{
  "encoder_arch": "mlp",
  "crop_scale_min": 1,
  "horizontal_flip": true,
  "encoder_norm": "layernorm",
  "encoder_expert_mlp_ratio": 2,
  "encoder_shared_expert": true,
  "text_encoder_width": 256,
  "text_encoder_norm": "layernorm",
  "text_encoder_drop_path": 0.1,
  "beta2": 0.999,
  "batch_size": 256,
  "decay_fraction": 0.3,
  "weight_decay": 0.07
}
Rows from block 3 of the image encoder of a small contrastive image-text model, named by matrix and row number. Rows with one number within an expert belong to one neuron, the router's apart. Each number is 50 + 12 x the weight over its row's rms, rounded and kept within 0 to 99. All counts start at 0.
After each expert's rows are labels from the 100 images, of 14848, where the router gives the expert most weight on average: "responds to" is what is common among them. Only what is clearly more common there than usual is listed. The data: pictures of board games with random positions, seen at a slant. In brackets: how many of the 100, against the usual share in percent.
# router: router (encoder.blocks.3.mlp.router.weight, 8x384), inputs 231-307
# up: expert up (encoder.blocks.3.mlp.up, 8x768x384), inputs 231-307
# down: expert down (encoder.blocks.3.mlp.down, 8x384x768, transposed), outputs 231-307

# expert 3
router.3:34 66 70 49 73 39 42 51 74 71 36 61 59 41 53 44 28 68 62 33 46 16 41 56 50 58 56 48 60 44 56 60 43 68 64 46 37 28 37 36 47 45 57 52 46 70 58 57 58 66 55 63 55 56 49 71 60 58 48 56 64 46 73 60 45 53 51 63 71 55 58 74 53 37 51 61 61
up.0:67 34 59 44 46 59 64 47 26 51 71 31 52 60 49 65 54 40 51 39 41 63 44 45 68 39 57 45 48 49 60 47 42 50 43 65 65 76 59 51 50 32 48 67 38 31 52 44 55 39 48 56 64 41 66 59 10 46 58 66 36 51 24 43 45 52 56 58 51 42 49 58 50 74 39 46 47
down.0:70 61 82 51 61 41 42 40 63 27 49 55 48 53 58 56 42 49 56 48 61 52 48 27 53 28 64 39 23 47 61 50 49 46 56 39 48 37 75 51 36 52 72 45 43 71 60 55 49 58 69 44 42 55 49 36 69 53 45 45 63 74 51 53 34 41 50 53 51 59 61 56 65 31 53 45 63
up.1:51 39 59 50 36 68 63 44 34 48 80 35 48 45 62 65 66 52 57 43 37 75 48 49 71 50 62 33 48 49 47 67 40 39 54 62 64 66 39 56 48 55 56 49 54 39 54 52 63 34 41 64 64 50 66 37 28 36 69 59 33 48 48 46 40 54 44 60 54 42 35 56 40 64 40 35 43
down.1:56 81 59 63 70 46 46 64 38 32 35 62 56 55 44 60 50 47 61 32 48 46 54 44 37 35 39 58 41 33 45 61 52 62 37 45 43 35 59 51 48 45 55 42 63 65 60 53 44 65 66 41 41 58 38 33 51 57 57 49 47 61 58 39 47 38 61 45 63 43 54 51 58 43 42 48 64
up.2:47 40 41 47 37 61 53 31 45 43 71 32 48 59 47 49 55 52 52 55 53 71 55 65 88 37 57 58 37 49 53 63 48 53 38 63 79 52 48 41 59 44 48 65 45 53 43 36 61 42 58 67 57 36 65 48 29 43 53 52 51 52 33 36 23 35 47 53 38 40 51 48 67 74 29 46 55
down.2:38 49 72 65 59 37 44 47 73 51 21 70 60 38 56 54 43 60 40 24 40 40 51 61 59 48 47 59 65 34 52 57 55 67 74 41 61 49 36 47 61 48 40 49 40 51 61 27 62 53 51 52 36 54 43 75 68 60 44 44 47 55 80 62 46 50 63 51 73 64 51 83 55 34 37 66 49
up.3:50 32 40 56 34 61 49 26 45 47 65 27 61 52 45 62 61 45 57 47 45 69 53 57 72 42 56 41 39 49 45 55 56 52 53 84 67 59 40 44 37 47 45 56 52 39 58 31 48 48 49 64 66 41 47 50 20 54 59 52 20 46 37 62 43 51 48 64 46 49 40 69 45 66 48 45 58
down.3:46 56 55 70 65 27 27 56 52 35 39 39 61 45 50 37 46 30 53 53 57 48 56 57 61 32 43 50 59 68 49 41 52 64 47 63 50 46 32 45 42 46 67 37 63 56 40 42 49 64 65 55 34 46 38 45 72 72 43 25 32 54 68 41 60 49 86 50 48 54 72 63 51 37 58 55 78
responds to: noughts and crosses (100 vs 16.9); nearly empty (100 vs 34.3); first side has more (95 vs 44.1)

# expert 1
router.1:39 30 28 60 48 56 43 50 70 38 42 46 75 53 34 47 44 44 49 42 49 44 55 46 44 51 60 60 34 53 45 45 67 52 36 46 60 41 51 49 57 35 43 44 48 23 57 38 45 47 46 57 50 57 59 26 48 53 52 37 33 57 32 24 37 85 59 38 35 62 26 45 36 41 64 61 33
up.0:56 48 58 31 48 63 50 46 35 59 57 22 28 67 55 35 44 59 62 59 31 48 44 41 73 49 43 47 57 47 58 56 34 47 51 57 50 51 58 34 42 71 49 50 51 66 59 50 57 47 56 54 61 34 52 83 51 62 39 62 45 52 39 66 51 28 47 69 46 30 61 46 59 62 56 53 55
down.0:54 58 51 59 61 57 53 45 33 31 41 42 48 59 54 41 69 39 50 42 56 46 40 48 40 41 34 33 38 52 49 43 28 56 41 63 50 50 55 59 20 40 65 58 58 67 35 62 53 59 55 43 39 43 52 50 51 45 58 62 64 62 38 35 53 21 56 54 26 37 48 65 62 45 37 61 79
up.1:63 60 81 36 49 58 62 55 39 55 42 61 32 45 65 40 44 46 59 44 47 36 45 50 61 47 45 55 55 62 49 63 19 62 57 32 50 47 51 44 44 61 66 41 44 67 53 74 73 54 44 37 48 46 45 65 33 46 45 70 52 47 75 67 66 41 50 69 71 30 61 61 60 53 44 37 44
down.1:56 55 46 38 36 62 76 62 46 42 67 41 49 53 59 58 53 73 53 39 67 46 35 50 37 73 51 45 28 31 43 53 14 41 32 53 39 42 48 69 31 57 47 52 51 47 63 54 58 50 49 42 56 72 59 63 33 37 52 77 30 59 41 55 70 46 41 63 45 42 54 36 63 63 38 41 47
up.2:53 67 62 33 49 46 60 34 45 57 65 40 44 48 53 38 48 65 54 56 38 39 43 39 54 40 53 32 54 44 51 52 30 63 62 51 53 50 60 29 45 54 49 38 43 81 67 50 57 53 47 46 61 61 50 64 29 46 42 88 50 48 61 63 51 07 44 60 56 20 62 53 53 55 36 51 66
down.2:39 40 37 51 62 51 53 55 66 39 49 51 67 50 38 44 35 35 38 62 52 55 69 69 55 46 44 74 39 46 52 57 92 52 47 48 73 46 38 58 70 40 46 39 54 46 44 47 46 37 40 67 47 43 39 41 48 61 55 42 43 60 53 38 45 48 58 25 40 60 50 50 43 65 59 34 44
up.3:64 49 69 36 51 50 52 57 39 68 56 48 40 54 44 50 54 55 60 32 48 44 44 47 65 38 52 39 62 46 49 47 33 47 45 53 59 71 65 23 47 65 38 57 30 60 50 43 74 46 41 44 53 34 56 63 42 47 58 65 45 44 44 60 52 40 57 62 56 34 57 44 65 70 36 61 60
down.3:37 73 35 35 63 75 64 62 44 42 37 43 52 60 47 52 50 38 55 42 56 45 53 57 43 51 34 52 37 49 31 40 17 49 46 52 65 45 47 45 20 69 45 53 55 69 37 51 55 48 27 48 58 49 51 53 33 43 50 70 45 69 37 40 53 37 57 73 28 30 48 38 65 69 52 50 57
responds to: draughts (86 vs 16.6)

# expert 5
router.5:28 50 57 47 35 37 14 50 36 65 53 59 41 39 55 57 36 54 51 55 48 47 50 38 56 62 59 66 69 72 64 47 36 43 63 54 43 43 57 50 58 52 46 52 48 69 51 52 70 57 58 58 56 33 38 34 74 41 57 52 85 47 63 59 36 41 65 42 57 65 60 50 40 51 55 52 47
up.0:52 48 49 58 58 65 62 45 55 54 63 48 52 67 34 63 55 57 51 34 49 54 41 58 54 39 48 58 63 45 39 55 39 78 57 71 54 45 38 37 48 52 28 60 30 36 63 45 55 45 41 63 65 51 65 51 18 42 47 74 46 42 44 53 45 65 54 63 36 37 28 58 51 65 42 56 57
down.0:63 66 41 67 54 59 52 56 41 38 35 46 71 70 54 52 61 35 65 55 49 39 59 62 38 60 47 70 41 33 43 39 53 39 47 59 42 43 46 38 30 41 22 63 58 56 40 48 41 59 50 48 65 51 43 36 53 52 53 64 51 69 56 36 56 54 71 54 65 49 50 49 50 45 56 60 71
up.1:42 55 49 65 42 58 63 74 56 41 56 54 46 52 53 57 54 47 43 42 46 58 44 67 41 42 58 63 41 41 38 53 30 68 64 72 52 59 42 26 33 54 37 63 34 32 68 52 51 51 43 56 77 41 43 51 25 59 42 55 55 46 40 47 38 67 53 66 44 40 31 55 61 60 40 61 47
down.1:76 77 31 61 53 47 49 51 42 42 48 36 65 67 52 37 51 41 70 50 56 52 57 64 39 51 64 70 42 37 37 43 51 45 40 60 50 51 53 61 29 47 29 67 57 53 49 54 45 40 56 47 55 47 51 31 49 55 52 54 56 64 40 25 73 53 72 48 53 48 60 45 63 50 52 55 63
up.2:36 44 50 59 50 50 70 33 37 49 68 56 59 62 48 41 60 35 49 39 38 59 43 41 60 48 60 69 69 50 48 48 33 61 64 73 50 50 51 38 39 53 38 60 39 49 61 44 44 59 51 71 70 58 59 50 30 55 53 66 32 61 42 36 43 63 64 62 56 38 30 57 57 59 33 67 47
down.2:66 70 49 65 56 49 39 70 34 58 42 41 57 54 60 54 64 54 58 45 51 36 52 60 38 62 51 44 35 31 23 43 44 59 59 57 44 58 39 46 21 45 38 67 56 51 49 48 56 54 43 55 56 51 49 45 34 45 66 63 43 65 42 53 81 55 66 47 56 48 36 52 41 52 36 57 67
up.3:39 42 51 39 48 57 63 46 14 61 80 30 34 56 65 47 62 57 60 41 37 45 45 46 60 50 50 33 63 25 56 56 41 54 52 45 67 46 39 44 34 49 43 62 42 27 66 49 60 67 47 57 50 33 61 65 35 55 43 61 45 48 44 54 51 58 56 63 32 37 23 67 35 69 56 56 72
down.3:56 55 42 64 41 74 41 57 45 70 52 39 47 41 58 40 52 48 61 58 25 44 65 64 46 61 53 44 73 45 27 56 55 58 50 40 76 74 37 45 26 48 22 70 39 39 44 42 73 72 29 66 54 38 36 42 61 63 73 44 40 41 42 57 67 69 77 44 51 51 51 56 30 46 29 53 67
responds to: discs on a green board (100 vs 16.9); nearly empty (77 vs 34.3)

# expert 4
router.4:34 33 60 64 41 25 39 68 25 62 45 62 34 16 57 69 54 53 51 44 44 36 47 24 60 55 55 61 59 52 74 58 50 44 44 36 42 50 57 50 51 71 76 48 44 37 60 38 63 77 54 47 36 42 50 33 61 24 63 35 82 31 63 51 45 82 32 48 61 64 57 70 47 53 48 46 43
up.0:20 49 54 54 59 62 61 21 42 60 64 34 56 55 42 41 50 70 51 43 43 48 59 46 67 27 49 48 60 61 48 51 31 73 49 65 71 52 36 53 54 34 41 38 45 64 48 40 59 51 53 60 74 61 61 63 17 53 54 78 36 46 49 39 30 52 76 68 61 24 27 61 53 72 45 52 53
down.0:55 75 62 63 49 49 50 71 57 46 44 70 61 53 55 42 52 50 50 38 53 36 49 53 46 55 50 46 53 47 21 47 37 71 43 53 50 58 55 48 35 48 17 76 62 56 38 49 55 64 17 48 53 63 51 32 60 30 67 44 44 62 53 43 49 62 64 38 58 48 51 52 53 35 50 59 51
up.1:45 51 51 54 61 63 63 44 51 50 60 34 52 48 55 53 53 59 55 38 40 46 54 56 61 52 63 50 48 46 44 43 34 67 50 66 75 51 44 25 44 38 33 55 39 55 53 42 54 33 41 58 68 51 68 69 19 51 47 77 34 54 34 35 36 47 79 64 55 26 32 51 48 74 42 55 56
down.1:61 68 55 83 54 08 41 59 38 46 54 56 46 65 54 51 60 41 60 48 61 51 38 40 58 46 51 42 27 58 52 45 39 79 43 39 38 56 54 52 56 42 40 53 65 55 34 50 37 43 39 33 45 55 66 40 50 43 53 54 41 53 54 55 36 70 60 49 53 35 58 43 49 44 65 30 53
up.2:48 47 54 52 70 63 60 20 46 45 58 26 61 82 40 44 39 56 51 44 35 43 57 56 58 48 49 53 42 35 52 66 49 48 59 68 68 36 35 40 53 29 43 49 48 53 61 40 47 48 60 66 59 57 68 65 29 60 30 56 18 46 38 36 32 50 66 65 43 29 28 51 48 50 44 32 49
down.2:51 63 52 61 54 33 41 70 50 52 58 56 36 25 43 53 56 61 57 39 61 62 62 49 52 48 43 41 46 51 43 46 57 80 45 57 35 75 59 31 52 38 57 49 53 57 36 50 23 62 40 55 64 44 42 30 32 38 57 47 72 32 45 48 49 56 54 37 43 54 55 46 47 44 43 34 60
up.3:43 52 50 54 61 59 53 40 79 54 48 44 60 58 40 47 45 57 60 38 36 59 40 66 54 51 47 50 71 51 39 39 46 67 54 63 67 56 44 18 58 26 29 49 31 57 49 52 68 53 39 62 70 53 70 61 25 50 60 69 10 61 30 48 37 47 82 50 54 44 38 23 62 70 41 55 55
down.3:47 72 46 78 45 28 49 62 33 50 60 52 49 34 63 61 54 54 53 46 60 44 41 56 61 40 40 41 66 55 52 43 39 81 57 62 56 60 47 60 56 49 47 72 72 60 34 43 44 57 50 35 51 69 55 44 47 38 68 69 56 69 73 54 50 56 70 38 55 52 55 72 69 43 38 54 55
responds to: draughts (100 vs 16.6); nearly empty (99 vs 34.3); more pieces: equal (32 vs 10.4)

# expert 6
router.6:61 60 43 58 39 46 76 46 36 41 71 32 40 55 60 47 67 45 64 76 60 71 53 58 50 42 41 43 45 57 49 37 31 55 34 69 61 73 55 59 40 55 30 54 53 69 25 40 47 31 42 56 71 51 54 45 25 33 65 90 55 60 37 55 45 32 42 46 34 23 59 40 50 60 38 39 52
up.0:46 35 57 55 57 59 50 54 65 66 51 93 83 46 34 52 26 51 53 30 47 22 54 79 60 65 61 66 62 31 22 66 64 53 48 60 49 52 27 34 45 45 28 64 33 32 79 38 56 56 37 58 58 49 46 61 49 41 48 45 62 46 63 48 39 52 48 68 59 70 27 56 46 55 48 56 39
down.0:49 73 43 44 41 59 31 59 36 49 35 38 48 42 63 69 45 27 39 55 33 46 68 50 59 45 65 41 62 54 47 52 35 37 35 50 67 43 38 39 46 71 48 60 68 70 47 48 50 40 63 65 67 36 41 34 69 55 48 48 63 54 45 37 36 76 48 47 56 53 44 59 48 39 75 62 60
up.1:31 49 52 61 46 57 69 43 64 46 44 31 60 54 52 48 60 50 63 49 50 59 50 61 65 38 45 75 57 56 32 52 38 49 44 66 74 35 22 65 31 62 37 40 52 43 47 30 35 49 48 46 71 60 66 42 31 73 40 43 34 60 35 47 48 59 37 54 54 36 57 47 63 40 27 37 61
down.1:65 51 58 53 67 35 48 57 48 21 48 50 54 35 45 56 64 42 51 87 60 57 54 39 45 49 40 49 52 46 59 56 58 47 34 54 35 36 61 61 49 43 47 49 66 32 19 49 41 63 56 54 46 47 47 25 61 56 39 37 59 38 60 45 48 53 56 10 60 65 54 63 31 34 60 50 61
up.2:41 37 64 47 58 46 45 57 51 68 53 74 34 59 55 68 56 67 30 32 16 36 44 52 72 64 71 38 55 32 55 70 44 62 62 38 63 58 50 19 48 66 40 41 30 40 80 38 59 64 50 61 38 51 59 66 51 37 50 43 48 40 53 64 68 50 56 54 61 55 39 51 47 44 49 56 51
down.2:44 44 53 41 56 53 39 60 63 36 31 29 57 58 58 60 36 31 51 59 67 47 69 47 51 40 46 68 40 56 57 38 56 24 44 47 69 21 44 58 34 59 34 39 53 58 58 37 43 50 53 51 50 44 39 43 52 80 49 26 41 76 53 38 48 55 57 52 45 37 48 48 56 42 60 65 69
up.3:67 26 64 34 50 55 50 57 58 45 35 47 43 42 72 83 41 42 39 41 55 53 54 61 60 60 68 30 35 38 45 76 63 45 49 43 57 38 64 41 50 74 45 48 61 27 59 48 60 46 36 49 43 54 61 51 46 54 44 24 54 38 60 80 71 51 42 62 57 69 33 58 70 54 47 57 38
down.3:54 45 58 51 66 32 61 45 34 45 47 33 55 54 52 50 59 43 49 54 45 53 55 25 76 34 46 58 64 34 55 60 44 43 42 52 37 38 45 54 63 64 63 49 50 31 47 34 37 64 70 82 39 45 50 53 56 53 27 39 56 06 52 56 39 52 35 45 46 48 54 68 43 39 52 52 68
responds to: digit grid (100 vs 16.4)

# expert 2
router.2:62 53 68 42 58 43 56 57 30 49 55 56 25 49 50 53 60 66 41 29 38 35 49 20 38 64 40 44 57 45 55 56 37 61 63 33 26 40 57 49 51 59 67 51 52 58 87 76 41 70 56 44 46 45 65 77 53 49 35 50 66 48 64 59 68 43 47 72 55 34 56 52 45 45 47 47 47
up.0:37 58 42 49 38 59 64 61 52 64 50 41 67 65 48 39 41 48 64 70 45 54 53 61 47 46 53 54 48 52 48 52 38 48 49 65 63 55 44 27 44 58 30 55 28 58 30 49 71 54 37 68 74 34 58 50 31 45 55 68 42 66 21 33 36 47 55 52 53 40 51 49 48 76 52 65 69
down.0:58 70 69 69 39 42 56 58 29 53 35 46 32 27 65 53 70 51 49 41 54 46 51 40 53 51 56 33 65 43 56 42 51 68 32 54 28 45 70 61 51 41 72 67 45 49 52 34 65 60 42 36 27 51 42 38 57 54 73 32 61 46 68 45 54 42 54 45 59 72 49 56 47 44 50 57 48
up.1:31 49 50 62 57 76 63 48 46 50 58 31 57 52 63 50 41 41 59 37 40 61 60 56 57 38 49 53 44 46 42 52 43 61 39 62 66 44 23 44 51 42 35 53 57 60 32 39 57 34 49 68 72 45 79 52 34 56 52 62 21 59 41 35 35 50 57 59 57 47 42 50 46 56 40 54 56
down.1:67 43 32 52 54 38 50 34 45 25 28 34 62 75 38 49 55 59 56 60 62 46 31 49 29 36 50 42 37 53 55 39 49 35 41 71 44 44 49 66 67 57 71 44 71 52 40 59 52 48 66 35 27 50 48 36 54 57 33 53 18 60 37 52 36 45 56 54 47 53 60 46 59 46 34 60 49
up.2:41 30 28 42 43 65 46 37 36 52 68 37 60 72 55 35 31 45 54 56 48 69 50 41 59 42 65 53 41 50 55 75 46 54 52 60 62 50 41 23 52 33 38 45 54 46 37 44 59 42 55 80 71 36 43 40 56 54 46 52 56 50 51 43 37 78 43 56 50 38 46 58 44 40 77 61 58
down.2:58 35 54 65 61 31 40 55 61 56 58 75 63 52 43 61 48 58 47 33 56 63 47 55 62 48 51 61 52 42 55 55 67 61 45 48 52 74 54 59 52 32 45 52 49 17 63 37 53 50 53 50 46 69 51 52 60 58 66 42 57 45 79 56 57 57 69 34 67 73 46 49 42 36 30 38 40
up.3:22 52 52 42 64 56 45 50 49 60 65 50 66 74 38 36 29 61 64 54 42 56 58 58 66 47 59 66 40 67 47 64 39 49 63 70 82 74 24 41 49 46 39 42 62 62 38 46 62 43 44 65 66 55 59 64 35 58 52 66 41 58 56 54 50 58 52 65 52 44 43 50 44 69 46 47 59
down.3:43 57 66 46 32 40 44 54 42 51 43 48 34 46 65 47 31 49 46 43 59 58 46 22 50 46 37 38 48 60 71 56 39 42 48 41 20 38 50 62 63 53 64 39 49 78 50 62 48 42 43 26 54 51 59 56 63 43 37 65 66 57 53 60 39 30 15 47 35 32 68 60 56 48 67 43 65
responds to: noughts and crosses (100 vs 16.9); nearly full (100 vs 33.9); first side has more (100 vs 44.1)

# expert 0
router.0:65 17 76 43 45 43 37 48 35 75 45 52 37 64 54 52 58 36 51 40 51 51 58 41 64 60 61 52 57 37 61 62 45 42 43 47 44 48 53 51 58 60 73 45 42 35 63 43 69 58 58 54 41 50 43 52 59 48 60 40 82 30 56 66 44 83 24 43 78 65 52 50 51 40 45 36 34
up.0:52 43 44 38 67 65 49 47 49 59 77 37 48 51 48 46 49 59 61 43 28 36 46 29 54 52 65 19 51 49 57 41 39 68 60 59 64 56 45 53 58 41 68 41 33 78 41 42 64 45 53 61 61 41 67 69 28 45 39 86 37 47 47 49 50 22 54 71 44 15 36 55 43 75 39 62 60
down.0:65 52 42 67 59 44 54 62 44 59 58 44 48 52 41 60 44 31 63 66 58 48 76 68 37 41 43 51 39 42 44 56 44 52 35 54 59 63 51 41 25 46 17 35 54 58 37 57 30 55 29 82 65 51 48 46 53 59 45 62 41 68 44 68 50 50 53 31 57 39 60 42 30 41 52 46 66
up.1:48 45 37 51 59 57 57 46 33 45 64 48 57 47 39 47 39 39 85 41 55 35 47 47 54 42 48 46 36 47 52 49 35 55 50 54 70 67 43 39 40 48 59 39 41 63 35 53 54 32 48 62 55 45 55 60 39 48 54 90 56 51 56 60 46 06 69 74 46 18 49 54 53 68 46 36 53
down.1:57 52 52 69 58 44 33 47 55 64 45 50 57 46 29 59 56 30 70 54 38 65 75 51 58 36 47 58 40 48 58 62 39 74 31 63 60 57 46 45 52 39 30 43 47 46 43 56 20 56 52 82 56 41 37 48 55 65 37 57 57 37 36 61 51 53 57 42 57 25 59 57 25 65 48 37 71
up.2:58 61 47 67 54 37 56 60 49 42 44 44 62 51 33 47 57 48 55 57 36 52 84 56 36 52 41 32 41 42 48 50 50 53 48 77 48 31 37 60 37 33 50 67 59 54 41 36 24 24 66 55 64 40 54 49 51 48 36 53 19 62 37 38 53 47 61 58 24 44 57 45 45 50 53 60 54
down.2:37 49 40 62 38 66 55 32 46 32 71 32 61 51 48 51 45 41 61 46 56 66 49 61 52 34 60 72 66 63 48 35 36 54 51 49 96 52 48 51 68 38 53 33 48 47 34 38 41 44 54 49 67 65 76 48 31 65 56 72 37 69 31 43 38 63 74 56 46 26 40 42 41 57 51 54 51
up.3:50 47 45 34 43 63 70 50 29 43 86 41 27 37 50 39 51 49 63 37 36 42 42 59 76 30 52 48 48 51 44 41 32 70 38 76 68 61 46 39 43 70 57 52 48 72 48 36 59 46 46 55 69 41 57 62 21 41 38 75 52 57 57 43 41 22 50 60 57 26 51 69 47 47 48 58 56
down.3:52 58 32 68 67 42 45 47 45 47 54 49 62 58 40 43 55 52 51 30 52 58 62 56 54 45 47 65 57 44 46 43 39 58 30 60 59 48 48 45 44 47 25 76 36 66 57 48 26 52 43 67 66 48 48 35 54 52 44 71 58 38 51 34 47 38 64 58 62 45 56 57 30 50 55 44 74
responds to: stones on a line grid (100 vs 16.8); nearly full (62 vs 33.9)

# expert 7
router.7:38 62 43 37 50 68 57 59 62 39 33 57 45 51 56 58 43 45 30 53 44 68 45 57 59 42 51 48 54 41 28 58 49 23 78 55 42 48 51 60 45 63 53 49 57 60 68 55 48 38 46 23 38 50 36 56 71 77 29 43 33 32 49 51 65 00 59 48 50 48 53 50 66 52 56 53 70
up.0:54 53 66 74 56 47 57 64 47 52 50 56 67 40 53 61 59 53 60 29 49 49 54 64 48 57 54 40 38 54 61 74 64 68 40 52 56 68 38 40 45 28 39 51 31 38 50 34 49 60 31 63 52 57 56 46 27 31 86 50 40 67 44 39 57 66 49 46 73 42 50 61 41 48 31 48 41
down.0:43 65 61 55 59 38 38 59 49 61 34 60 62 42 45 69 29 67 68 11 36 36 51 46 62 57 71 45 45 57 44 63 47 61 39 48 53 49 44 34 41 55 66 28 68 72 61 46 63 60 51 46 59 72 47 45 55 44 44 65 34 56 52 59 45 55 50 60 71 49 47 39 57 38 49 46 53
up.1:48 35 50 34 68 63 49 46 41 60 65 39 75 49 59 46 49 50 59 36 42 43 61 49 68 44 83 55 49 42 53 62 42 52 54 63 67 45 34 31 50 33 32 50 53 42 59 45 65 43 53 73 87 47 61 62 37 40 56 75 45 61 44 55 48 80 47 61 62 42 47 49 36 52 40 57 49
down.1:51 65 55 51 69 59 58 60 34 55 49 28 63 51 45 48 61 25 59 59 50 58 53 55 46 39 47 57 49 46 39 44 38 44 50 18 52 51 59 25 34 55 55 73 57 70 43 66 42 52 53 37 48 44 49 38 44 68 41 53 56 62 54 52 61 51 58 54 50 38 55 52 38 44 64 44 56
up.2:62 42 51 44 53 81 78 64 36 49 43 45 62 46 52 39 51 51 53 59 44 34 46 60 49 35 54 43 56 52 45 57 35 70 51 49 61 49 43 43 27 54 49 51 47 50 27 19 57 47 53 60 69 57 63 37 28 35 62 72 49 74 36 33 50 75 19 69 56 40 36 58 64 45 49 65 41
down.2:40 79 42 55 82 55 49 63 43 55 37 41 62 47 39 40 42 47 58 61 52 45 63 59 48 57 48 31 50 59 29 64 40 39 43 48 43 47 24 39 20 39 48 66 76 67 36 60 38 55 49 67 60 35 32 38 64 49 31 54 46 41 61 58 51 36 48 51 43 29 55 60 37 55 66 47 66
up.3:69 54 56 44 50 74 62 60 45 50 50 53 48 47 52 49 46 37 56 60 57 45 60 51 45 38 36 54 54 66 40 51 41 58 59 44 53 66 41 29 63 29 32 36 56 56 27 39 42 37 35 58 68 59 53 45 33 39 63 71 32 76 40 42 52 60 69 36 56 26 39 45 50 46 56 57 45
down.3:33 59 33 69 51 69 55 52 53 48 54 23 71 54 31 45 46 43 66 51 39 58 69 50 40 54 48 54 45 68 37 53 46 46 36 74 61 42 32 43 36 34 36 68 58 56 27 55 30 45 33 58 68 37 48 44 41 48 43 68 30 54 41 38 38 46 44 56 29 21 52 51 45 68 55 51 59
responds to: discs in an upright rack (100 vs 16.3)